Weights of a small image classifier.
Model: 4.74M parameters, arch inception, norm batchnorm, depths [3, 6, 6], widths [160, 272, 480].
Data: trained on gratings and oriented noise at many angles and scales, 395000 training examples, 0.7 epochs.
Rows from block 5 of a small image classifier, named by matrix and row number. Rows with one number belong to one channel. Each number is 200 + 20 x the weight over its row's rms, rounded and kept within 0 to 999. All counts start at 0. After the name is the row's rms in percent of the matrix's.
After each channel's rows are labels from the 100 images, of 14976, where the channel reaches its highest value: "responds to" is what is common among them. Only what is clearly more common there than usual is listed. The data: gratings and oriented noise at many angles and scales. In brackets: how many of the 100, against the usual share in percent.
# r30: branch 2 reduce pointwise conv (model.blocks.5.r3.0.weight, 68x272x1x1), inputs 0-135
# b30: branch 2 3x3 conv (model.blocks.5.b3.0.weight, 102x68x3x3, transposed, each kernel summed), outputs 0-101

r30.37,104,201,213,239,199,202,193,174,192,208,215,196,211,194,150,190,197,255,181,211,200,171,183,219,170,195,228,227,165,180,222,220,222,225,170,220,236,218,216,220,164,208,167,206,197,212,220,198,229,221,218,210,183,177,211,213,186,191,235,223,141,209,213,210,192,183,201,171,240,211,188,189,192,226,191,251,157,181,193,204,194,203,200,202,178,196,212,209,183,199,193,195,216,160,179,212,223,210,188,169,219,198,184,210,205,179,203,220,189,208,208,194,227,208,203,196,179,182,204,188,182,199,203,220,206,197,176,236,179,183,198,195,216,233,212,194,185
b30.37,093,195,192,204,204,192,206,183,200,167,196,214,205,179,174,202,156,187,216,201,210,199,176,178,208,181,189,235,186,180,198,191,228,206,172,202,214,221,200,182,229,176,222,202,185,220,217,168,238,177,209,203,201,214,152,189,198,209,185,196,189,214,235,234,174,187,188,217,186,197,157,175,227,174,175,192,190,185,189,218,171,188,212,192,204,203,189,218,189,161,190,197,191,201,238,171,167,152,183,218,232,203,208
responds to: coloured (80 vs 49.8); stripes at 60 degrees (47 vs 8.3); scale: very coarse (42 vs 20.4); stripes at 45 degrees (27 vs 8.7)

r30.65,091,172,221,192,180,222,190,220,203,189,220,178,197,218,191,216,186,203,210,183,181,209,230,220,179,199,205,179,196,204,176,189,194,165,197,199,159,197,185,199,197,202,182,231,204,196,222,161,165,193,180,181,162,201,210,190,197,175,207,239,187,191,213,188,210,193,189,184,173,203,196,191,201,208,183,172,168,182,164,174,199,190,169,214,186,209,201,210,199,200,170,190,206,192,229,173,188,177,210,259,162,217,167,227,215,198,202,185,187,205,208,207,217,237,190,177,160,187,227,212,197,226,193,211,203,200,210,250,220,179,205,191,226,228,190,210,194
b30.65,101,204,189,211,234,181,197,180,209,187,204,192,171,209,198,210,202,188,247,169,218,189,226,194,175,223,198,178,238,161,244,177,218,195,172,196,177,186,198,207,216,171,220,196,215,217,189,181,229,253,201,203,209,213,211,230,181,184,201,168,198,219,186,181,248,153,215,220,191,206,222,177,212,213,222,234,219,200,200,199,184,221,232,171,215,194,191,196,185,184,205,177,203,195,188,194,203,218,184,207,197,212,212
responds to: coloured (77 vs 49.8); very coarse (66 vs 20.4); sine grating (55 vs 16.6)

r30.12,100,217,188,205,170,193,159,204,215,215,184,195,154,227,203,220,176,183,184,189,146,181,202,182,181,223,210,186,208,198,243,211,220,208,189,194,210,201,211,211,185,208,217,201,196,160,216,202,208,186,248,185,197,181,183,179,226,176,211,189,216,173,191,224,217,227,173,222,194,197,182,192,210,259,212,203,156,199,204,216,211,198,204,208,193,187,210,208,226,192,184,195,190,186,203,200,190,197,165,189,159,188,192,214,202,228,214,228,210,180,167,225,167,189,184,191,177,198,188,187,167,197,174,199,169,238,165,165,171,212,179,171,201,202,210,176,211
b30.12,107,183,170,144,159,211,196,180,204,156,200,215,209,175,146,193,181,169,210,206,169,209,206,196,202,215,221,198,173,194,189,208,197,201,180,187,192,206,195,221,202,174,197,239,160,238,192,190,198,204,192,196,219,211,177,211,200,212,185,194,212,174,215,198,196,167,204,203,212,184,188,190,192,186,204,180,202,177,202,169,201,177,170,210,211,178,216,203,196,171,201,173,145,167,188,207,177,206,179,174,220,223,202
responds to: noisy (69 vs 29.8); very coarse (67 vs 20.4); sine grating (41 vs 16.6); angle: stripes at 0 degrees (27 vs 8.5)

r30.56,104,219,198,219,171,209,225,191,182,201,167,190,194,177,200,198,181,187,215,226,222,240,192,195,190,179,190,182,228,214,188,225,184,207,198,160,184,191,179,187,187,202,179,250,193,194,190,206,200,176,163,233,176,198,187,239,203,209,239,195,203,208,200,216,227,187,202,194,160,205,181,221,198,178,195,213,193,229,194,213,204,225,202,199,207,205,223,231,224,208,210,228,185,212,209,185,187,243,192,189,205,175,214,161,222,201,186,223,181,225,221,242,221,205,213,211,188,202,203,218,205,176,201,177,194,207,213,219,194,236,205,227,180,220,231,204,164
b30.56,091,185,178,186,206,228,181,214,195,211,204,204,197,199,192,211,234,198,201,201,177,193,191,142,194,185,174,200,168,215,179,230,200,188,206,223,197,230,239,175,207,205,192,180,200,179,218,180,197,193,231,218,193,200,196,153,244,194,189,233,201,176,201,196,198,249,192,202,223,154,210,159,180,205,190,191,231,178,225,158,217,192,207,209,154,187,192,175,199,218,194,191,210,198,210,194,207,202,204,229,193,205,206
responds to: sawtooth grating (94 vs 16.5); coarse (46 vs 19.8); stripes at 120 degrees (31 vs 8)

r30.64,106,190,191,208,220,223,187,187,223,217,197,169,186,189,203,235,241,187,217,225,205,217,212,210,188,191,226,210,168,166,193,179,200,175,207,186,205,211,187,205,184,196,215,189,223,215,216,210,182,211,165,178,187,205,162,199,193,211,186,198,158,247,205,231,225,224,187,212,192,254,214,213,189,208,188,200,186,193,238,218,199,200,223,232,204,173,162,166,213,200,210,223,215,239,214,219,177,184,197,171,203,192,182,206,208,214,197,198,232,176,205,212,225,221,169,248,224,207,207,228,208,214,177,177,216,193,212,195,181,189,197,229,198,220,204,222,194
b30.64,107,216,205,188,185,197,214,190,174,250,151,219,248,192,191,191,182,192,215,230,196,192,175,207,213,210,178,178,210,215,200,193,187,202,229,209,210,226,223,181,179,175,175,193,188,181,222,177,181,198,160,198,204,197,177,178,226,228,215,231,232,186,203,195,225,228,197,203,263,211,228,197,189,209,199,187,208,184,218,179,207,203,212,202,161,205,180,169,205,208,202,175,212,187,191,178,219,203,229,184,214,183,205
responds to: sawtooth grating (77 vs 16.5); stripes at 60 degrees (30 vs 8.3); stripes at 45 degrees (30 vs 8.7)

r30.27,106,202,214,185,207,197,259,201,172,206,191,210,183,161,180,219,230,203,184,201,181,209,215,219,211,177,192,218,152,184,226,184,217,200,196,213,206,176,209,216,225,223,205,192,237,206,213,224,178,188,219,173,225,222,191,186,206,216,203,163,207,196,217,209,169,210,176,247,196,197,215,202,201,219,184,223,195,203,197,207,233,183,273,185,190,193,180,207,198,187,178,222,187,205,214,193,196,194,222,176,181,226,224,228,205,224,220,177,244,186,176,186,211,202,233,252,201,221,160,165,211,213,214,207,198,169,196,172,213,214,177,219,172,210,198,195,180
b30.27,098,208,192,211,151,192,208,157,247,153,159,204,233,195,163,216,214,211,222,220,213,174,176,205,201,224,188,175,185,154,199,233,217,218,189,229,192,199,171,235,205,186,186,219,197,196,203,211,226,209,171,211,177,183,205,218,201,230,182,220,198,213,215,219,203,183,184,186,187,201,201,186,190,179,180,211,179,188,200,181,197,178,196,202,206,190,184,182,217,185,239,203,177,192,225,190,183,225,219,196,217,182,216
responds to: coloured (99 vs 49.8); dashes (47 vs 16.9); stripes at 30 degrees (36 vs 8.1)

r30.43,093,180,201,209,200,200,203,219,206,186,192,182,199,197,206,218,206,200,183,188,196,162,196,217,179,186,215,201,233,216,165,201,215,189,186,192,187,196,200,193,182,159,190,201,186,172,183,198,186,173,189,208,160,200,180,205,233,171,198,167,217,163,179,193,210,196,231,184,175,208,161,178,193,214,223,222,210,197,178,225,200,203,197,181,208,199,224,162,224,208,233,198,219,193,213,198,200,164,197,181,176,203,192,176,197,188,200,184,190,191,178,198,225,190,202,227,156,213,194,197,171,225,197,201,238,206,187,199,192,225,190,175,211,168,218,217,224
b30.43,089,179,185,200,168,204,225,193,197,210,214,203,153,159,211,198,205,179,214,207,212,214,183,198,198,208,194,216,211,223,217,204,155,189,213,177,188,173,239,200,185,201,202,176,214,176,209,176,184,214,164,222,200,200,183,162,210,163,183,191,154,189,195,169,172,182,186,236,179,192,182,212,176,187,199,225,194,224,213,228,197,183,250,197,206,180,222,190,174,157,186,196,200,197,187,198,197,201,182,230,192,190,220
responds to: coloured (84 vs 49.8); dashes (55 vs 16.9); very fine (43 vs 19.7); scale: very coarse (43 vs 20.4)

r30.5,093,201,204,204,183,237,195,206,183,202,183,193,219,172,187,188,176,184,187,203,175,175,191,185,173,193,183,193,186,206,203,187,207,210,220,165,190,176,181,216,212,199,213,215,161,205,211,184,160,210,157,205,177,209,217,184,173,208,173,210,205,237,210,226,213,187,169,163,210,221,209,231,167,232,184,227,237,237,223,215,225,218,238,229,182,177,186,190,209,185,208,177,199,172,185,160,211,201,183,199,188,205,198,213,206,220,199,218,227,187,191,197,191,178,213,218,227,231,208,245,205,188,216,194,210,211,183,208,197,203,219,199,184,201,190,217,231
b30.5,099,165,185,230,186,178,185,187,209,157,188,180,188,169,200,231,177,195,192,224,180,257,191,205,216,227,226,206,204,217,187,217,190,230,164,203,201,200,220,222,203,175,202,201,226,198,145,164,206,206,214,233,203,198,202,189,195,212,211,223,223,162,212,215,201,194,220,209,192,228,206,184,207,206,170,187,191,195,213,228,189,180,192,194,193,248,192,200,231,211,204,187,193,177,232,178,199,177,199,207,187,218,176
responds to: very coarse (68 vs 20.4)

r30.15,097,192,171,184,213,199,212,201,206,166,174,163,219,184,161,236,189,232,184,186,169,234,197,189,180,230,197,206,207,212,186,169,194,181,213,170,189,201,195,184,209,206,181,213,204,217,199,177,171,211,199,203,195,193,217,188,234,147,194,177,195,154,214,181,190,220,220,201,225,249,225,202,188,154,219,226,159,209,186,192,178,181,166,210,203,217,216,197,209,200,200,199,177,210,193,228,201,219,202,207,210,224,185,258,192,211,214,173,250,214,191,198,168,203,214,214,207,176,213,214,223,217,182,232,212,189,183,237,236,230,225,213,189,197,181,183,196
b30.15,095,210,213,191,204,226,202,201,203,215,215,187,223,207,214,205,214,213,214,191,215,221,198,208,180,215,153,246,164,208,209,179,196,165,196,198,223,177,153,183,234,186,187,185,231,194,212,180,194,195,220,207,246,186,219,188,204,196,191,189,214,195,190,211,230,201,211,208,185,247,205,210,175,210,199,225,199,217,232,192,238,238,233,195,160,182,189,211,218,201,231,201,226,199,214,174,168,182,191,203,211,169,188
responds to: very coarse (78 vs 20.4); noisy (75 vs 29.8); sine grating (42 vs 16.6)

r30.32,091,170,201,201,174,211,171,216,188,187,183,141,176,224,197,213,193,231,215,223,156,176,206,219,214,184,176,209,201,184,201,142,206,185,193,194,158,199,201,208,184,201,172,220,202,216,219,190,187,192,229,205,216,229,222,182,193,203,222,198,205,204,181,225,220,201,170,179,199,214,215,188,162,221,181,188,204,182,204,242,197,193,207,197,192,205,209,212,208,216,214,213,202,197,185,205,175,213,204,190,204,186,208,175,186,206,212,209,191,210,200,205,205,189,211,188,190,188,187,205,199,204,208,215,193,238,212,215,226,216,190,172,247,207,194,168,166
b30.32,098,191,202,172,191,210,205,168,178,201,216,233,197,220,235,188,177,189,188,181,201,199,199,184,222,216,221,157,183,180,158,221,181,212,223,215,186,180,188,204,163,174,211,212,193,242,199,200,179,226,211,188,210,180,198,183,188,190,191,142,227,199,156,185,222,184,226,185,177,196,198,199,192,220,199,185,213,180,185,202,199,237,173,169,202,196,170,203,219,211,211,168,216,221,183,215,230,188,199,209,231,186,187
responds to: very coarse (91 vs 20.4); sine grating (77 vs 16.6); noisy (61 vs 29.8)

r30.11,100,181,200,195,181,142,240,180,234,227,212,188,202,207,217,215,192,177,217,162,219,201,187,220,175,189,199,195,211,183,194,196,179,213,208,159,201,211,161,203,149,184,186,191,187,232,212,177,218,180,179,208,218,211,207,240,215,186,183,173,207,219,213,245,187,220,235,175,240,166,182,196,179,182,225,213,228,217,225,175,209,232,201,168,183,203,220,214,202,229,186,191,198,209,177,228,220,180,210,194,186,206,176,186,184,197,209,215,188,178,189,203,197,194,178,196,194,233,198,199,170,213,199,214,187,174,196,205,190,142,178,172,218,226,242,204,200
b30.11,090,212,156,174,195,186,209,182,213,199,171,212,210,177,195,194,188,219,206,167,198,187,198,204,192,210,225,194,185,152,186,180,200,176,170,190,218,188,173,168,179,193,220,192,182,184,183,194,179,206,197,195,190,209,195,177,186,187,187,181,189,199,192,196,154,219,152,175,220,211,184,193,196,148,196,189,203,190,156,161,232,221,205,180,201,199,208,227,162,230,212,185,189,163,188,239,198,206,190,186,194,200,187
responds to: very coarse (54 vs 20.4); square grating (53 vs 16.6); stripes at 120 degrees (50 vs 8)

r30.14,098,195,221,202,237,191,186,204,213,169,201,198,179,217,150,193,188,223,190,189,237,196,189,206,199,239,253,208,171,205,173,233,206,185,200,186,263,198,207,182,150,189,193,184,237,227,200,212,173,237,168,223,193,197,209,217,239,190,193,215,190,191,221,233,173,184,158,233,205,187,183,181,194,203,195,242,199,216,228,225,226,191,194,214,194,211,188,185,177,193,190,220,224,190,191,205,211,174,210,194,231,202,182,173,198,170,200,212,232,190,240,216,213,242,189,235,189,183,218,188,204,212,167,188,204,185,192,209,182,178,224,181,177,158,208,207,206
b30.14,093,185,221,178,217,179,191,165,162,210,167,204,205,148,194,203,161,197,177,212,181,161,186,178,213,195,192,224,196,172,210,213,220,189,190,204,169,206,200,201,203,187,190,233,192,173,173,202,196,198,227,193,212,188,180,217,175,196,219,197,197,167,196,195,209,208,184,185,221,247,222,207,164,172,206,208,182,234,202,159,214,205,189,222,182,224,184,192,195,172,223,199,173,206,191,230,174,180,227,175,208,194,208
responds to: coloured (99 vs 49.8); dashes (63 vs 16.9)

r30.9,099,207,169,166,188,183,223,207,175,216,202,218,188,191,235,185,189,197,176,214,182,204,185,199,209,193,178,183,189,211,198,175,178,170,193,185,214,195,202,223,214,196,203,206,206,209,190,169,185,200,191,229,244,201,202,176,207,216,206,177,181,231,223,189,191,163,196,203,208,217,229,193,225,218,238,166,226,197,230,239,214,237,176,197,170,229,171,220,210,209,212,232,154,207,215,226,180,184,220,188,166,230,201,224,199,222,182,187,215,188,194,218,197,178,208,207,200,188,200,237,208,167,210,201,180,200,180,185,216,192,185,206,166,211,220,174,187
b30.9,102,183,196,201,214,200,148,189,214,185,227,206,181,201,183,210,192,215,188,207,185,205,191,218,171,225,197,220,163,216,210,223,235,201,196,212,202,190,175,203,197,204,207,239,188,193,191,190,227,240,201,201,210,227,215,180,186,226,184,188,190,246,216,191,191,199,185,213,177,165,175,215,181,172,225,211,238,225,181,202,206,220,205,206,164,222,175,146,189,200,186,200,218,199,187,164,182,226,160,197,183,196,182
responds to: very coarse (81 vs 20.4); sine grating (50 vs 16.6)

r30.19,102,190,211,209,220,192,179,167,198,211,193,173,174,195,214,230,247,190,238,162,210,176,194,224,171,183,217,210,191,257,197,185,201,189,171,191,214,254,225,168,174,198,189,200,176,188,224,207,192,243,216,238,201,221,204,207,190,174,208,200,244,200,182,233,195,172,201,168,175,214,199,164,206,209,198,217,208,179,214,222,169,209,188,156,226,171,206,211,194,239,195,187,211,169,193,212,201,222,228,178,263,191,160,182,218,190,212,199,177,211,187,171,237,215,201,175,220,219,198,209,183,190,195,205,175,228,206,214,177,225,201,181,195,206,179,228,164
b30.19,099,208,200,193,196,184,207,215,194,181,201,218,178,219,188,232,212,165,185,180,223,214,226,198,230,183,185,165,177,160,206,193,183,156,199,160,199,190,195,189,221,186,204,194,156,182,207,216,208,202,192,189,210,170,209,249,185,192,208,196,240,149,197,222,196,214,240,196,226,233,191,190,205,184,204,189,206,216,172,180,172,212,169,200,187,202,202,207,200,186,180,175,193,209,251,189,195,192,217,188,193,221,193
responds to: filtered noise (86 vs 17); fine (69 vs 20.1); stripes at 165 degrees (28 vs 8.3)

r30.40,101,212,150,200,189,212,182,256,239,179,203,186,191,168,199,193,210,157,184,231,175,241,208,204,168,192,174,162,172,212,205,212,206,163,195,185,205,240,163,207,247,221,234,223,213,206,226,182,191,216,178,198,217,174,186,206,187,193,172,186,190,251,191,190,202,195,203,197,166,202,179,163,204,231,229,226,167,183,226,205,206,193,185,197,206,192,219,215,227,203,178,192,198,220,202,202,190,202,227,214,198,209,190,208,192,203,189,178,205,169,223,186,234,208,210,243,176,188,217,234,213,226,186,226,189,218,216,213,158,228,214,202,208,217,226,184,195
b30.40,099,199,204,193,163,201,170,191,188,188,201,205,192,203,208,215,196,176,207,180,223,249,218,206,194,175,217,157,176,184,217,187,232,230,172,230,217,195,206,185,184,196,229,213,156,182,197,214,197,212,217,198,221,212,198,159,226,190,258,177,225,176,216,203,204,194,244,199,202,210,202,223,222,206,167,198,173,220,197,179,234,219,205,217,203,179,191,188,181,203,225,217,209,196,201,214,195,241,195,196,197,170,190
responds to: coloured (97 vs 49.8); stripes at 30 degrees (40 vs 8.1); kind: square grating (39 vs 16.6); stripes at 45 degrees (37 vs 8.7)

r30.13,095,163,217,197,205,188,189,236,183,252,171,178,166,206,184,194,169,196,205,212,213,206,216,209,199,182,196,187,161,202,153,160,207,210,193,251,217,205,193,199,215,260,200,165,183,226,202,214,239,189,186,223,212,186,185,185,190,245,207,208,201,170,166,173,206,210,208,218,167,193,201,224,201,177,185,212,209,235,218,195,208,207,204,197,199,167,196,203,232,199,205,188,195,207,220,228,232,203,212,183,181,234,199,211,189,215,176,209,187,163,186,226,158,196,197,239,212,210,198,225,237,217,202,204,199,197,221,218,217,218,194,178,210,217,210,192,179
b30.13,099,178,212,203,235,202,226,182,184,193,191,188,228,211,193,174,247,184,214,182,184,232,215,223,199,225,211,204,172,227,197,192,230,214,168,166,183,170,172,171,182,196,213,204,185,205,181,208,152,200,155,205,211,220,230,175,179,215,200,212,201,183,183,178,185,191,197,226,213,196,229,205,200,213,191,206,214,208,200,204,222,251,226,181,179,176,199,196,196,220,196,191,210,230,177,193,223,164,198,207,219,210,225
responds to: very coarse (61 vs 20.4); stripes at 15 degrees (28 vs 8.1)

r30.35,108,180,193,187,182,189,229,209,182,202,215,183,236,232,171,217,196,213,191,213,183,191,202,220,195,195,203,155,163,163,159,215,174,182,199,205,216,205,229,234,181,214,203,193,215,246,193,163,210,214,251,230,222,214,225,165,228,179,182,204,186,163,205,208,186,184,228,174,179,210,220,181,178,224,214,177,167,229,225,207,194,201,216,187,182,203,194,215,205,172,192,193,214,205,214,208,203,188,220,213,211,226,207,184,210,193,215,221,213,176,170,234,190,169,236,176,180,167,186,173,207,166,208,195,206,217,192,215,181,235,184,194,210,207,219,201,167
b30.35,078,201,199,157,183,216,185,216,198,180,183,196,218,185,220,189,212,193,216,209,239,172,211,181,147,215,182,251,192,202,203,191,215,172,175,176,200,191,202,198,208,218,196,206,220,217,162,200,212,203,236,243,185,194,181,192,175,224,196,212,220,209,232,171,192,223,205,212,185,241,173,187,189,217,199,212,175,191,207,187,183,210,193,172,247,259,206,203,220,211,205,195,205,176,193,197,212,198,197,187,190,222,206
responds to: very coarse (74 vs 20.4); stripes at 135 degrees (36 vs 8.6); stripes at 120 degrees (32 vs 8)

r30.2,099,185,158,170,165,191,212,219,219,212,220,211,209,173,191,205,151,193,204,239,206,230,175,210,173,182,215,192,254,204,199,187,148,217,214,233,217,147,165,228,234,203,219,207,179,208,211,176,204,168,196,176,227,170,193,180,171,181,182,195,139,211,175,190,217,206,179,180,195,208,225,200,189,172,211,199,184,206,151,204,223,185,204,194,206,189,165,176,235,202,203,193,206,212,177,222,183,215,200,190,183,205,192,210,207,205,206,192,199,227,208,179,226,191,180,197,188,230,159,204,197,177,206,208,210,188,186,179,186,208,215,184,200,205,195,212,167
b30.2,105,181,199,206,183,196,215,225,194,207,204,197,210,224,154,186,184,198,198,184,184,158,187,234,181,214,206,211,237,189,195,235,202,169,177,233,214,188,245,185,195,164,162,212,177,206,206,213,205,170,183,218,165,224,183,194,231,190,208,175,201,196,196,182,173,203,196,195,216,186,180,188,175,208,177,204,197,165,177,173,209,203,196,206,185,164,214,199,200,229,188,188,225,254,207,201,187,201,220,194,235,182,201
responds to: coloured (98 vs 49.8); filtered noise (42 vs 17); stripes at 45 degrees (30 vs 8.7)

r30.55,098,176,213,199,187,202,199,182,166,196,181,204,233,187,266,186,201,171,193,215,207,190,224,157,211,213,226,229,200,212,207,194,178,212,161,196,189,217,205,203,199,215,204,196,222,188,192,210,196,183,189,185,162,202,177,190,234,170,207,202,206,172,236,175,199,229,188,223,256,211,204,182,175,209,179,209,196,186,204,167,192,208,205,200,236,215,203,210,227,194,225,211,187,154,184,225,192,197,213,184,204,159,175,206,204,196,183,189,189,214,220,214,218,234,204,194,214,185,198,191,154,217,197,219,213,214,194,168,220,201,206,188,201,209,173,178,202
b30.55,082,205,193,170,220,239,189,231,182,202,187,236,196,204,198,254,204,204,170,169,183,180,178,195,182,208,185,198,195,215,172,204,211,206,204,196,200,221,194,198,168,200,192,217,155,186,180,214,205,203,192,246,135,238,181,173,188,202,190,208,182,192,189,219,174,201,209,190,204,221,190,220,191,195,223,213,171,199,243,175,196,230,233,214,211,204,200,170,195,208,196,218,179,176,195,164,192,215,204,216,197,197,197
responds to: coloured (92 vs 49.8); dashes (54 vs 16.9); stripes at 30 degrees (27 vs 8.1)

r30.20,098,190,187,209,174,209,218,191,218,141,191,192,237,209,177,224,192,184,222,191,198,222,171,235,180,208,203,191,239,185,181,202,202,171,219,161,201,169,186,219,187,197,191,198,206,212,187,220,211,163,233,203,186,172,220,187,188,205,223,180,212,181,174,220,221,186,210,186,186,184,223,183,210,242,216,187,233,160,223,197,224,222,190,222,158,214,178,174,225,222,210,254,200,204,160,192,205,205,203,175,181,217,199,171,178,193,200,193,168,169,207,209,179,193,189,191,197,224,182,216,185,167,227,212,195,194,197,193,199,213,185,193,170,190,199,186,202
b30.20,119,178,216,167,196,200,175,169,215,210,185,184,209,245,152,204,202,195,156,189,177,206,184,208,176,168,222,167,165,174,195,220,185,177,171,182,183,206,202,181,192,163,216,229,195,225,211,205,175,214,172,161,159,202,211,188,208,204,174,186,200,213,206,202,211,218,230,197,195,204,179,170,182,206,202,202,213,216,179,169,197,193,221,210,208,199,207,168,199,189,230,195,169,182,232,176,204,189,198,219,192,200,189
responds to: very coarse (68 vs 20.4); sine grating (65 vs 16.6)

r30.49,103,189,222,208,199,205,134,200,170,208,224,208,196,170,141,197,207,186,192,207,202,214,171,234,203,210,200,222,205,158,183,173,217,207,194,223,246,213,196,191,168,176,186,157,171,198,215,219,189,175,182,155,168,200,177,232,183,175,223,244,181,154,189,184,184,229,191,244,211,177,214,198,186,204,213,171,226,228,228,227,228,219,215,190,191,211,204,189,243,224,177,186,207,222,165,214,217,212,225,183,204,185,201,189,200,175,207,242,221,226,197,216,196,215,192,197,176,215,208,187,213,195,204,200,207,194,200,205,210,187,194,179,201,205,182,197,194
b30.49,098,196,196,181,254,195,205,211,204,194,172,219,202,184,184,189,206,186,226,223,217,188,159,185,178,193,179,205,196,188,160,198,166,214,196,217,226,207,223,224,206,202,212,197,225,208,226,208,247,211,198,201,187,200,171,213,217,171,180,217,169,202,205,234,210,216,198,219,204,194,190,217,161,209,220,177,200,219,215,182,195,200,214,183,181,159,209,181,229,186,173,222,161,199,212,199,171,224,199,205,238,174,165
responds to: stripes at 135 degrees (73 vs 8.6); square grating (59 vs 16.6); very coarse (44 vs 20.4)